Rows from block 7 of a small self-supervised image encoder, named by matrix and row number. Rows with one number belong to one neuron. Each number is 200 + 20 x the weight over its row's rms, rounded and kept within 0 to 999. All counts start at 0.
After each neuron's rows are labels from the 100 images, of 14848, where the neuron reaches its highest value: "responds to" is what is common among them; "peak on" is the class under the peak. Only what is clearly more common there than usual is listed. The data: pictures of board games with random positions, seen at a slant. In brackets: how many of the 100, against the usual share in percent.
# fc1: MLP up (model.blocks.7.mlp.fc1.weight, 1024x256), inputs 0-127
# fc2: MLP down (model.blocks.7.mlp.fc2.weight, 256x1024, transposed), outputs 0-127

fc1.304,224,231,244,187,228,222,157,181,221,224,166,206,193,224,209,239,207,202,177,192,166,213,209,177,201,207,213,172,212,204,199,205,203,208,268,180,216,211,191,212,216,186,181,197,164,196,199,218,211,190,157,202,232,203,208,196,196,204,190,202,206,225,183,186,204,248,233,179,203,192,180,179,192,203,200,212,165,203,226,165,215,187,196,202,209,199,182,211,220,174,215,171,207,170,160,196,219,201,199,229,193,205,202,202,189,215,177,168,220,219,190,211,186,233,223,219,207,204,189,200,201,207,181,235,188,202,231,203
fc2.304,211,191,175,228,194,208,257,221,194,175,201,202,177,181,190,198,178,178,232,195,215,204,178,201,227,196,225,207,191,193,205,163,199,179,176,193,178,177,205,206,199,201,198,201,211,248,203,192,199,197,217,182,225,219,215,217,178,199,173,186,198,183,205,184,198,173,208,205,222,188,181,207,191,197,226,183,199,170,182,202,190,221,210,220,204,177,223,197,195,244,205,194,213,249,236,208,170,201,192,164,211,179,220,197,198,226,190,201,182,196,183,204,209,155,216,190,194,219,200,193,207,188,204,177,184,208,202,201
responds to: digit grid (51 vs 16.4); noughts and crosses (40 vs 16.9)
peak on: board (100 vs 58.7)

fc1.537,197,205,243,216,232,168,169,201,210,214,228,211,181,184,205,194,195,176,190,191,217,184,179,190,181,169,197,174,204,220,232,228,203,168,193,182,206,200,160,176,265,188,198,191,221,189,181,182,206,209,221,221,193,223,194,148,197,200,226,194,207,200,211,189,227,194,185,198,193,242,182,193,203,155,195,172,200,182,183,234,176,207,172,215,210,203,196,208,199,185,203,203,208,197,189,181,197,207,222,198,206,219,201,202,196,232,232,213,201,197,195,191,200,209,175,211,204,188,206,181,195,153,232,215,216,163,241,213
fc2.537,211,201,176,203,194,201,194,188,201,170,210,191,206,214,221,239,231,196,193,215,170,212,184,211,195,186,201,206,189,214,218,172,181,220,207,215,210,186,152,214,224,216,198,219,175,203,224,189,239,180,188,152,207,216,188,195,227,207,192,151,175,186,195,187,180,232,203,212,176,185,191,189,243,159,209,210,198,246,210,162,214,233,197,199,204,198,180,214,221,201,182,185,234,238,215,210,180,190,186,191,188,230,191,204,215,238,211,197,198,229,185,209,222,190,215,194,205,202,208,223,208,225,174,172,183,208,208,199
responds to: stones on a line grid (98 vs 16.8); first side has more (73 vs 44.1)
peak on: board (100 vs 58.7)

fc1.231,177,198,214,212,169,195,195,187,172,228,193,216,220,224,152,183,191,185,204,206,207,175,206,205,221,209,191,167,190,177,181,194,192,203,191,212,147,203,213,225,203,220,184,213,177,195,212,198,193,215,203,210,171,184,213,203,175,213,217,182,220,194,218,221,211,198,167,212,214,187,183,168,198,207,195,175,219,179,196,179,163,169,192,194,173,212,185,184,189,173,184,184,207,201,187,225,226,230,191,196,179,190,221,236,191,180,189,213,228,219,173,201,183,196,197,199,193,185,184,154,191,232,157,196,217,186,186,179
fc2.231,218,184,175,203,209,249,192,209,227,188,225,213,221,216,205,195,196,194,201,168,190,167,221,219,172,217,186,205,159,204,192,225,177,222,218,183,177,202,209,201,195,172,204,194,195,192,198,193,187,217,198,243,223,203,201,193,223,226,174,198,220,193,182,202,194,208,212,193,184,205,192,218,199,182,184,282,207,199,175,181,227,179,194,195,216,217,206,196,174,221,187,233,162,201,215,192,189,196,215,215,190,196,199,173,208,180,260,211,179,199,220,230,238,180,203,218,186,194,206,207,171,211,182,184,194,174,211,215
responds to: discs in an upright rack (87 vs 16.3)
peak on: board (98 vs 58.7)

fc1.168,253,214,202,216,185,213,223,205,196,185,204,194,203,220,228,186,191,203,201,217,195,232,219,213,191,186,190,200,214,196,208,159,187,185,201,230,198,219,203,200,258,172,160,149,191,208,194,211,175,177,214,191,142,219,208,193,189,208,175,222,179,186,195,220,189,228,193,174,180,189,192,236,223,225,210,179,178,169,194,205,191,195,209,195,191,206,200,165,181,198,216,186,203,219,191,209,216,218,178,226,217,193,176,187,166,203,194,198,200,206,164,190,265,224,197,232,226,192,188,204,190,161,198,243,212,199,220,234
fc2.168,178,169,207,218,210,195,204,186,179,195,205,194,180,181,189,227,224,211,231,212,210,195,197,220,210,218,215,180,200,219,212,213,172,192,153,186,228,164,209,174,201,161,203,236,228,213,226,198,215,175,179,187,210,199,175,234,209,179,189,209,198,187,199,185,226,223,233,174,218,184,194,229,189,207,192,202,182,232,206,199,199,212,136,217,184,190,202,210,211,202,183,212,187,208,207,221,207,168,239,189,179,186,212,163,266,199,197,211,184,152,213,221,177,182,194,200,187,184,182,206,221,205,235,195,211,221,199,209
responds to: discs in an upright rack (50 vs 16.3)
peak on: board (88 vs 58.7)

fc1.611,176,188,188,201,180,219,194,201,210,189,184,201,170,228,217,216,171,194,218,180,210,182,168,162,191,217,195,190,153,191,182,224,187,204,222,162,208,167,222,172,200,191,206,209,168,151,218,162,210,233,200,230,190,193,174,207,209,238,208,202,182,197,220,187,244,236,200,241,169,213,192,210,217,166,226,175,196,199,162,184,195,197,228,187,193,189,189,199,173,237,229,213,183,174,223,216,169,223,193,213,214,187,173,225,233,204,183,196,212,179,189,170,191,167,213,204,216,200,200,219,206,255,186,207,197,195,221,207
fc2.611,204,235,172,214,198,192,184,213,166,245,205,190,210,180,199,192,235,213,182,192,187,196,231,233,208,218,193,220,237,183,228,207,239,182,191,208,202,217,169,202,167,182,215,192,210,170,223,190,218,190,202,176,222,189,196,191,194,213,215,221,205,187,182,195,178,157,204,166,236,181,193,171,182,200,188,203,199,189,210,187,199,221,153,204,213,227,212,229,206,196,198,221,190,207,183,201,220,198,205,208,190,199,211,178,159,182,138,167,170,233,204,247,201,226,189,193,189,216,182,208,200,174,254,195,215,213,183,216
responds to: noughts and crosses (41 vs 16.9)
peak on: board (100 vs 58.7)

fc1.131,181,207,186,207,171,202,217,211,202,200,211,189,197,185,171,198,226,194,203,261,191,232,240,214,238,167,179,216,206,176,180,219,215,236,212,162,219,213,208,215,187,195,196,221,193,218,205,246,213,230,196,210,152,206,167,205,174,218,211,147,217,233,226,180,188,222,201,178,218,216,215,219,194,173,188,172,182,208,186,172,184,180,198,195,210,200,188,184,217,163,221,223,193,202,198,202,203,191,193,176,207,218,224,215,178,197,182,179,190,220,193,191,212,181,177,199,220,234,162,185,180,188,178,179,230,202,236,174
fc2.131,187,219,183,161,212,209,196,235,201,217,198,207,188,208,200,158,261,202,274,243,188,201,202,201,206,184,207,178,181,222,207,194,207,181,187,230,192,162,211,198,207,216,206,162,246,235,201,210,179,194,216,207,242,184,189,232,194,222,184,206,185,179,213,175,203,218,207,205,185,187,191,193,202,207,224,199,185,200,186,202,209,209,215,215,220,200,203,180,202,165,202,183,170,213,237,196,242,214,218,195,166,202,169,195,223,196,209,199,165,142,182,174,214,191,172,195,179,219,208,188,212,184,160,208,186,199,214,186
responds to: discs in an upright rack (61 vs 16.3)
peak on: board (100 vs 58.7)

fc1.71,212,200,195,192,189,199,231,223,194,216,232,184,196,228,214,232,194,209,188,216,205,204,186,170,162,196,220,197,205,201,201,219,209,184,210,193,187,207,171,190,210,202,194,193,198,217,214,195,215,187,200,180,195,173,195,250,193,221,207,191,230,209,217,196,186,207,225,209,218,227,237,192,174,247,190,168,227,206,197,248,198,213,229,185,210,202,225,172,187,201,229,219,202,218,186,232,192,202,204,200,230,192,216,180,202,211,214,182,216,217,150,188,175,194,237,169,206,213,178,207,196,173,208,194,208,233,195,203
fc2.71,170,184,196,221,202,178,227,181,207,187,235,183,197,187,232,222,192,183,184,194,194,193,186,192,201,197,219,197,159,201,189,169,183,207,185,202,220,213,219,212,238,208,203,175,202,198,190,198,167,180,216,204,220,215,195,211,216,229,213,206,162,224,185,181,196,200,223,203,163,212,199,230,216,185,212,194,200,204,208,210,188,189,193,225,215,219,207,193,165,235,221,195,164,195,185,174,193,177,188,167,220,227,166,189,223,194,175,181,183,214,239,211,178,197,198,186,217,195,196,223,224,207,203,187,172,180,196,178
responds to: draughts (83 vs 16.6)
peak on: board (93 vs 58.7)

fc1.271,210,209,188,257,215,179,167,210,204,221,198,186,209,183,179,199,190,178,217,219,171,211,222,192,211,186,226,200,196,227,233,169,180,171,172,222,202,188,200,175,170,224,189,183,208,196,181,220,195,200,210,192,199,177,193,239,186,211,193,220,209,180,202,198,201,174,215,171,177,224,222,243,222,189,188,173,196,231,206,232,184,183,184,203,206,222,190,216,225,235,202,194,235,231,225,189,181,210,200,194,175,190,222,181,207,171,211,213,208,207,217,207,168,174,189,170,206,192,208,215,172,202,230,206,221,186,187,206
fc2.271,206,260,203,200,210,244,190,204,223,152,189,228,192,193,209,184,190,171,210,217,223,167,195,228,191,203,208,208,189,186,186,204,184,182,208,196,181,235,184,197,207,147,220,192,196,180,185,186,233,219,187,192,211,186,197,184,232,217,207,189,216,208,252,188,196,223,220,216,188,190,213,187,208,203,224,262,222,182,198,141,249,218,225,206,181,176,240,231,183,205,164,222,161,234,200,199,203,201,203,197,206,201,192,194,185,231,159,161,171,207,211,177,166,189,180,206,163,190,197,191,193,207,199,205,197,185,157,194
responds to: noughts and crosses (55 vs 16.9)
peak on: board (100 vs 58.7)

fc1.513,203,222,225,186,229,191,209,211,205,215,222,233,238,186,168,191,195,208,200,241,210,190,207,203,194,239,161,168,210,223,244,202,195,230,168,220,200,187,190,210,174,202,191,208,189,191,192,227,218,196,213,191,183,225,228,202,183,212,197,193,189,175,188,197,212,199,205,211,246,185,232,212,234,178,176,195,208,209,209,189,218,200,181,190,179,192,183,190,189,142,196,183,229,181,171,226,265,200,225,174,205,197,207,238,202,182,208,214,232,208,214,158,198,196,167,204,229,209,199,212,197,197,195,190,205,191,158,184
fc2.513,187,189,171,254,222,148,198,196,219,218,204,202,189,199,208,201,201,195,205,200,207,152,223,201,207,192,210,253,204,203,187,180,211,187,164,208,171,184,223,234,199,207,201,202,224,192,208,181,205,218,214,241,207,178,201,215,249,215,200,215,198,158,223,201,192,230,219,214,174,188,220,210,190,209,208,212,208,208,175,209,196,199,197,194,210,230,210,205,199,267,188,180,192,193,195,185,177,194,202,202,215,199,201,193,190,183,183,199,193,229,174,228,175,223,218,179,142,196,189,234,188,200,234,196,200,226,214,178
responds to: discs in an upright rack (52 vs 16.3); stones on a line grid (37 vs 16.8)
peak on: board (95 vs 58.7)

fc1.624,202,188,198,209,199,207,169,213,145,243,202,186,205,217,182,218,214,209,206,176,168,222,208,172,170,224,209,221,220,187,226,227,191,191,191,184,187,190,188,183,191,207,239,191,233,199,189,175,188,233,201,170,192,197,183,204,212,177,210,183,175,190,178,194,158,181,228,221,199,216,195,179,206,207,218,232,215,179,194,176,211,215,226,210,234,231,204,191,206,224,183,223,205,249,195,190,216,179,225,195,187,193,196,204,185,181,191,214,192,188,232,190,199,217,211,176,180,181,232,202,203,208,204,198,189,164,188,201
fc2.624,207,182,194,186,189,206,166,194,215,194,223,183,211,184,207,205,199,193,196,228,224,210,205,182,196,193,170,199,243,210,174,205,221,187,180,198,234,186,176,200,190,219,199,182,188,222,215,230,214,185,189,184,231,202,228,173,169,213,180,190,233,208,159,221,193,201,180,205,217,203,203,187,227,227,217,165,203,247,198,217,159,171,195,210,196,175,197,248,216,122,199,173,197,169,191,206,183,208,189,194,184,189,189,216,198,158,173,206,195,207,172,169,207,251,178,241,226,208,182,204,167,216,185,137,228,220,233,189
responds to: stones on a line grid (44 vs 16.8); digit grid (35 vs 16.4)
peak on: board (93 vs 58.7)

fc1.367,176,205,195,204,214,218,207,151,190,198,186,205,167,211,207,209,223,192,180,256,191,179,183,216,169,223,197,172,209,209,173,188,225,174,211,222,212,199,215,182,199,189,193,194,211,183,205,238,204,200,223,181,218,224,193,202,209,190,206,210,175,227,217,208,215,205,194,186,180,189,217,184,178,203,185,197,212,174,188,200,185,210,203,188,192,242,216,200,163,158,187,172,161,182,184,270,208,214,194,194,181,224,199,196,156,187,212,218,207,192,188,181,183,176,208,235,189,181,185,230,208,162,182,216,185,184,219,233
fc2.367,230,215,177,197,210,192,200,215,212,231,204,226,249,183,191,195,200,179,196,191,218,215,192,201,224,193,229,215,198,187,205,212,164,217,213,210,192,181,223,204,218,207,219,198,174,181,179,195,221,244,167,186,192,181,195,182,220,190,196,166,223,189,185,206,200,188,242,246,207,196,221,223,239,207,206,218,176,208,212,215,212,201,194,185,209,196,198,198,201,233,185,235,178,246,233,177,187,215,189,191,206,174,202,208,215,208,169,218,201,219,221,218,174,208,213,200,185,190,233,215,184,196,231,161,184,217,197,207
responds to: noughts and crosses (82 vs 16.9)
peak on: board (99 vs 58.7)

fc1.634,182,194,157,199,172,209,184,213,214,217,237,240,185,200,193,178,186,214,199,215,197,200,210,203,227,188,194,208,184,178,194,220,226,189,201,200,177,213,212,177,225,166,221,202,193,224,187,192,192,211,243,212,218,193,209,176,257,200,177,191,187,165,222,197,197,182,215,189,193,217,176,187,229,223,167,183,206,222,205,175,231,226,217,203,205,204,198,158,211,167,179,179,226,177,196,196,227,219,191,217,185,205,194,207,206,201,149,223,193,198,200,229,223,161,211,201,172,205,181,245,206,217,191,191,249,210,155,179
fc2.634,208,195,244,215,199,165,216,186,248,203,188,189,206,190,167,186,201,222,184,214,204,175,186,184,188,192,196,188,184,138,203,191,200,215,205,184,197,161,217,205,196,167,155,215,201,189,224,171,214,176,178,171,217,207,198,225,203,231,210,213,191,216,185,193,210,232,200,203,221,168,184,224,186,202,211,249,200,177,193,183,191,180,162,171,200,196,199,190,208,225,201,202,186,181,150,200,178,198,184,170,222,213,236,181,209,150,214,196,206,209,150,229,216,195,196,212,215,190,188,192,160,209,167,181,214,184,196,188
responds to: discs in an upright rack (67 vs 16.3); nearly full (62 vs 33.9)
peak on: piece of the second side (58 vs 2)

fc1.701,201,229,186,211,183,210,190,205,210,196,186,193,179,245,228,214,246,192,212,191,209,231,180,214,207,195,204,174,170,236,209,168,204,202,212,148,191,166,188,169,201,203,191,202,160,179,217,187,192,179,201,185,171,179,240,189,239,199,197,220,227,244,198,191,205,206,191,220,202,195,216,212,167,228,232,176,191,182,209,199,170,202,210,202,225,197,215,207,206,171,176,199,192,198,177,210,185,202,211,189,192,229,183,226,191,230,202,177,175,199,185,207,248,218,206,218,176,187,228,183,178,188,185,166,194,198,216,193
fc2.701,226,161,209,206,215,214,202,174,173,192,180,176,204,159,202,172,170,211,197,202,162,164,228,167,166,219,177,186,231,153,188,176,200,225,214,221,194,217,218,185,175,208,197,206,190,195,216,179,201,179,187,224,204,199,181,210,189,202,196,183,151,157,209,208,213,218,202,194,217,195,203,180,218,156,203,200,189,211,169,201,232,187,233,203,158,224,180,223,188,228,193,173,214,208,202,168,209,183,196,235,176,171,218,197,232,204,218,197,197,178,235,209,174,175,175,206,200,199,189,193,212,172,212,212,210,212,218,215
responds to: discs in an upright rack (91 vs 16.3); nearly full (73 vs 33.9)
peak on: piece of the first side (53 vs 2.1)

fc1.297,206,212,208,201,221,201,203,210,192,212,213,193,213,197,200,217,219,183,168,246,214,226,220,244,197,222,196,202,213,219,204,200,197,216,201,209,186,218,196,223,201,263,209,204,173,203,196,233,171,194,206,232,173,200,204,218,169,184,185,197,195,210,223,196,190,194,231,230,182,176,190,205,194,225,196,205,241,211,191,199,176,192,198,200,190,187,195,233,216,190,178,212,224,211,213,217,220,217,197,217,205,202,187,241,174,194,203,176,199,173,211,185,186,172,202,232,186,200,195,203,177,201,200,200,192,178,203,174
fc2.297,249,183,180,186,177,205,177,213,206,198,209,218,166,201,217,194,164,195,268,175,199,223,204,188,223,235,174,184,196,214,233,212,164,161,196,222,220,191,203,178,207,191,206,204,195,215,236,179,159,178,174,185,225,183,189,198,195,154,210,230,215,216,197,202,215,210,193,152,255,202,183,227,204,209,217,211,198,195,186,241,235,206,182,204,193,177,225,215,229,176,212,220,158,190,205,226,211,197,196,177,167,217,198,166,201,202,176,197,184,176,202,213,215,235,194,205,195,183,216,185,204,215,235,207,210,168,196,202
responds to: discs on a green board (38 vs 16.9)
peak on: board (97 vs 58.7)

fc1.436,186,221,193,206,192,222,182,201,163,201,247,146,182,238,215,179,217,201,207,190,187,233,255,186,228,200,247,203,194,193,227,200,193,207,213,216,178,186,194,201,195,236,219,168,217,215,227,209,183,195,212,187,211,187,225,201,216,212,191,184,215,206,215,191,186,213,199,186,201,201,217,182,188,222,214,203,191,168,175,178,194,196,179,186,213,175,181,205,202,195,217,184,210,204,166,203,225,144,215,177,192,207,182,179,189,189,206,216,151,210,224,226,199,158,232,207,224,216,181,186,195,193,188,214,190,213,209,183
fc2.436,179,185,214,222,205,230,193,225,197,187,187,189,222,213,184,233,172,245,205,210,216,195,209,211,222,206,200,186,216,204,169,205,219,185,215,230,186,244,201,220,202,221,199,181,248,188,195,171,199,203,189,217,217,192,201,192,165,220,187,196,190,214,205,183,173,237,215,191,225,204,212,218,210,180,196,181,216,179,200,206,193,194,224,228,170,235,190,203,184,221,182,193,208,156,147,211,201,177,182,220,213,248,186,177,176,187,176,189,185,208,212,199,196,214,232,211,191,211,192,194,211,213,206,210,151,189,161,224
responds to: draughts (99 vs 16.6)
peak on: piece of the first side (77 vs 2.1)

fc1.380,200,206,216,191,211,189,223,204,240,159,216,194,216,197,183,192,204,183,205,235,221,182,186,216,180,164,193,216,176,235,176,214,229,171,242,191,248,187,195,179,221,219,172,167,217,185,208,211,192,189,207,184,201,223,188,215,176,215,167,196,181,195,203,200,198,233,201,226,174,210,199,220,193,191,176,202,197,199,191,188,179,201,187,182,200,175,215,203,187,205,204,227,176,216,193,206,207,171,176,213,202,189,194,166,225,194,156,157,184,246,217,188,227,202,218,197,195,179,229,189,157,219,215,195,207,197,193,155
fc2.380,186,173,219,197,205,207,200,214,209,220,180,222,213,203,211,205,229,202,188,204,180,177,221,185,183,268,212,154,209,204,211,226,187,184,211,180,187,225,206,187,196,181,220,208,171,249,181,205,186,198,237,231,224,187,200,202,218,173,223,204,191,212,174,196,188,197,227,196,212,187,232,154,188,199,219,217,234,203,182,224,216,188,187,199,211,188,179,190,200,242,192,173,201,176,229,197,160,223,208,221,204,207,210,231,170,211,220,192,218,157,174,218,180,211,200,230,183,228,196,221,218,171,156,204,188,217,207,187
responds to: digit grid (55 vs 16.4)
peak on: board (98 vs 58.7)

fc1.663,196,222,199,187,229,218,184,217,232,190,194,160,212,166,196,209,191,193,197,215,182,207,199,203,215,187,203,223,181,206,180,191,156,218,237,197,189,204,194,207,184,218,226,161,148,151,219,184,246,180,167,166,224,197,171,193,191,209,163,229,200,165,250,204,212,225,168,193,196,210,186,183,169,196,213,222,184,172,183,211,169,198,213,213,213,196,213,209,216,187,226,219,204,216,234,225,167,192,223,237,178,170,194,196,214,214,203,206,173,223,193,229,193,176,212,218,217,185,216,196,196,194,201,230,199,228,192,200
fc2.663,207,138,200,157,168,176,224,184,182,229,177,241,198,221,195,172,176,175,211,168,213,171,202,186,207,173,186,174,179,195,183,182,220,238,173,229,178,157,237,220,167,200,190,204,189,214,197,239,162,180,223,206,195,214,244,226,192,189,184,209,226,216,181,191,226,205,224,179,186,191,237,224,214,177,199,168,219,217,218,217,225,216,188,195,215,215,199,182,218,184,183,196,197,222,199,181,180,213,179,188,228,217,212,219,193,173,212,156,206,206,218,193,182,190,236,186,165,187,219,168,201,233,224,198,188,197,172,216
responds to: stones on a line grid (91 vs 16.8)
peak on: board (100 vs 58.7)

fc1.176,181,194,187,177,217,196,192,221,205,187,207,178,180,223,222,196,178,207,191,218,206,212,186,193,204,199,225,177,184,208,188,191,244,193,184,246,219,216,194,187,180,190,166,219,187,194,204,196,230,183,197,219,202,191,227,228,246,216,203,198,210,205,207,204,195,224,221,203,225,212,208,193,220,209,200,187,215,214,193,206,155,202,207,205,241,227,245,206,201,219,213,215,225,184,208,211,181,231,199,189,208,196,184,164,200,229,202,188,187,215,213,219,189,172,200,166,217,212,168,239,208,191,232,206,195,222,202,189
fc2.176,212,190,208,190,203,230,224,187,206,183,209,180,167,153,208,197,198,180,216,206,201,178,222,189,185,209,244,209,197,219,201,203,217,227,184,210,218,219,212,193,219,206,211,237,200,198,204,185,174,183,205,216,208,190,181,209,211,182,182,215,191,247,194,154,218,194,185,220,184,199,178,205,202,198,242,248,187,208,238,189,229,215,202,254,209,189,214,203,217,199,210,198,253,217,182,205,215,170,218,153,218,179,213,209,227,222,196,192,190,198,230,234,193,159,186,208,221,159,181,179,220,251,184,236,200,186,201,204
responds to: stones on a line grid (94 vs 16.8)
peak on: piece of the first side (53 vs 2.1)

fc1.425,205,201,212,189,189,198,192,178,174,210,196,204,182,206,211,180,175,207,209,232,205,207,234,247,222,207,217,169,227,218,205,183,173,213,182,166,197,160,211,198,211,194,182,197,196,195,186,218,232,188,226,235,178,172,201,144,206,238,206,180,199,202,222,187,213,190,203,226,201,183,236,196,218,193,228,197,182,212,199,217,202,186,140,177,189,193,190,227,236,213,230,201,220,221,222,233,191,201,225,177,198,193,242,225,228,187,192,174,187,219,164,208,194,202,185,231,226,211,231,211,224,192,201,196,218,177,176,205
fc2.425,198,198,203,214,194,198,212,238,204,165,169,212,200,210,217,225,206,198,218,194,193,182,167,199,200,173,215,194,187,180,192,178,190,208,192,206,207,240,224,207,138,207,193,198,199,203,206,183,194,159,181,200,176,193,220,219,190,204,211,219,216,181,150,201,182,190,233,191,183,227,163,217,177,208,208,172,247,210,194,175,207,193,215,191,143,179,185,142,224,224,210,190,214,236,184,165,179,182,160,176,202,204,164,200,195,239,187,244,224,192,199,195,216,205,219,218,191,217,204,176,200,220,197,200,203,204,238,215
responds to: noughts and crosses (86 vs 16.9)
peak on: board (100 vs 58.7)

fc1.670,226,182,221,201,189,192,162,196,204,216,188,217,156,193,201,223,223,207,198,205,202,234,189,201,201,195,164,219,204,202,190,212,203,193,226,181,183,188,218,208,200,244,214,219,221,193,190,183,177,218,212,205,199,172,198,189,208,239,182,219,194,173,194,225,181,203,223,200,198,234,162,191,215,151,183,195,215,200,190,220,209,209,190,161,232,207,230,197,161,237,212,194,195,204,195,218,209,215,177,182,181,218,202,216,176,231,204,214,222,152,205,183,182,200,199,203,214,187,159,181,199,215,209,250,225,191,200,185
fc2.670,218,227,193,171,195,205,241,178,195,176,201,197,236,199,213,203,200,213,203,217,179,180,191,198,182,192,241,181,221,214,206,226,207,147,207,208,223,172,162,194,224,174,203,153,208,195,191,235,226,218,198,194,193,219,169,201,198,202,250,213,219,175,191,187,201,187,218,207,218,181,209,214,218,230,213,198,211,189,187,219,163,212,208,221,204,233,209,227,211,172,219,199,229,209,214,214,221,200,181,225,185,191,210,202,202,172,200,192,185,241,190,215,207,222,209,204,152,212,220,218,217,219,183,195,195,179,224,203
responds to: discs on a green board (62 vs 16.9)
peak on: piece of the second side (60 vs 2)

fc1.345,205,205,215,197,206,195,198,178,191,189,209,197,227,191,183,210,181,173,242,204,194,207,194,212,198,181,194,187,201,181,145,202,221,192,183,164,230,218,202,226,209,157,179,204,218,144,213,240,197,200,226,189,188,191,211,206,186,195,179,213,135,197,198,191,208,188,174,193,225,181,193,198,223,191,185,207,213,225,203,231,224,208,207,197,202,188,207,200,184,237,240,175,231,216,214,198,190,200,206,215,216,204,266,200,182,220,220,209,218,207,217,180,186,164,194,207,189,243,177,225,183,209,192,205,213,203,205,212
fc2.345,196,211,159,172,216,197,207,205,199,204,214,210,173,225,189,182,207,195,179,186,195,202,189,201,211,220,199,200,189,188,215,201,182,221,198,203,178,205,195,210,196,204,187,177,204,194,178,211,210,217,191,214,186,203,147,199,185,219,187,176,195,175,231,191,230,193,236,171,203,219,190,195,213,207,226,214,181,200,179,179,186,153,204,219,207,251,205,186,192,167,224,215,222,174,179,208,192,208,222,213,175,207,207,210,250,184,209,205,205,192,146,213,189,193,165,197,197,166,193,164,213,219,221,178,161,214,210,190
responds to: discs in an upright rack (47 vs 16.3); discs on a green board (41 vs 16.9)
peak on: table (90 vs 37.2)

fc1.339,211,198,209,164,225,170,199,214,190,190,196,187,149,206,198,185,201,209,209,190,179,196,208,184,229,208,211,193,202,242,236,221,181,223,152,224,218,218,196,189,208,215,234,220,151,195,235,179,234,185,201,212,168,189,188,209,172,214,224,182,180,229,164,223,207,202,213,196,196,219,204,210,197,186,209,195,193,159,228,188,190,174,226,247,203,193,210,177,190,208,201,213,157,186,188,207,192,199,198,198,184,181,225,208,194,198,190,182,213,220,194,167,212,194,199,187,189,176,203,211,210,202,151,189,187,185,195,204
fc2.339,206,203,169,200,193,211,204,186,193,181,231,179,196,197,189,177,244,217,190,179,164,202,218,205,199,201,216,235,224,218,184,212,225,173,202,205,249,210,202,200,213,190,207,200,229,173,224,213,199,184,206,193,211,223,181,186,205,171,199,218,164,209,209,182,208,189,186,226,190,235,175,196,181,213,178,181,193,198,234,194,208,217,182,187,202,190,198,219,208,232,208,193,259,197,190,195,176,199,189,190,205,226,195,160,222,199,191,185,168,189,200,211,204,193,203,210,209,191,200,206,205,178,227,211,191,212,219,170
responds to: stones on a line grid (90 vs 16.8)
peak on: piece of the first side (58 vs 2.1)

fc1.510,205,189,191,170,198,213,177,226,184,184,235,165,166,234,209,208,188,195,232,202,207,236,182,203,182,198,186,204,205,220,188,210,181,205,194,237,215,207,205,187,179,190,241,215,187,198,223,230,245,191,196,211,192,225,202,213,194,210,206,185,198,203,182,175,164,221,176,168,200,175,171,189,200,208,154,213,200,212,189,213,217,181,170,211,211,195,216,246,216,146,223,210,198,204,193,193,170,237,196,152,193,183,214,199,201,192,205,162,200,212,186,196,180,178,208,213,203,176,213,193,208,197,192,196,228,225,207,221
fc2.510,215,183,220,185,218,191,239,182,199,189,183,194,199,203,190,207,205,213,175,190,205,163,186,195,208,182,219,193,176,190,230,214,201,183,231,170,181,222,199,202,202,218,157,224,188,226,202,175,189,235,213,194,180,220,211,201,197,230,201,209,189,207,239,200,245,204,212,238,209,216,232,202,192,172,204,169,220,177,244,159,183,216,199,204,204,219,193,167,187,227,169,209,206,202,190,195,224,184,198,216,204,225,192,206,240,181,212,192,226,163,213,215,216,205,159,192,199,221,242,178,185,215,225,216,180,198,185,179
responds to: stones on a line grid (60 vs 16.8)
peak on: board (94 vs 58.7)

fc1.533,204,199,193,192,206,226,246,227,212,183,221,206,159,205,182,172,198,217,181,149,147,221,197,191,170,195,203,219,202,207,172,172,195,237,191,199,198,193,212,210,196,185,236,175,208,190,170,176,216,173,187,183,235,203,242,210,211,195,171,228,198,198,207,209,209,196,193,232,203,196,189,178,212,186,180,200,189,168,176,189,179,221,211,221,208,191,223,180,195,195,166,191,183,177,224,213,234,182,213,223,167,190,179,215,172,189,185,176,198,202,162,207,227,194,217,206,223,187,221,184,220,203,219,237,199,209,168,201
fc2.533,195,194,178,193,222,211,216,186,187,189,221,182,220,226,212,173,191,165,242,209,209,199,233,171,206,200,203,193,216,185,226,204,206,191,185,200,202,202,232,180,249,195,214,252,240,166,198,232,205,204,206,181,170,170,208,218,169,184,188,215,205,203,202,172,213,209,264,201,190,198,177,235,225,231,217,178,165,202,209,194,170,239,170,189,166,214,194,224,173,211,160,182,207,196,219,211,214,211,212,191,196,182,198,169,183,217,203,178,188,215,183,191,173,181,207,205,216,212,212,203,216,205,212,219,214,207,178,207
responds to: noughts and crosses (44 vs 16.9); discs on a green board (37 vs 16.9)
peak on: board (100 vs 58.7)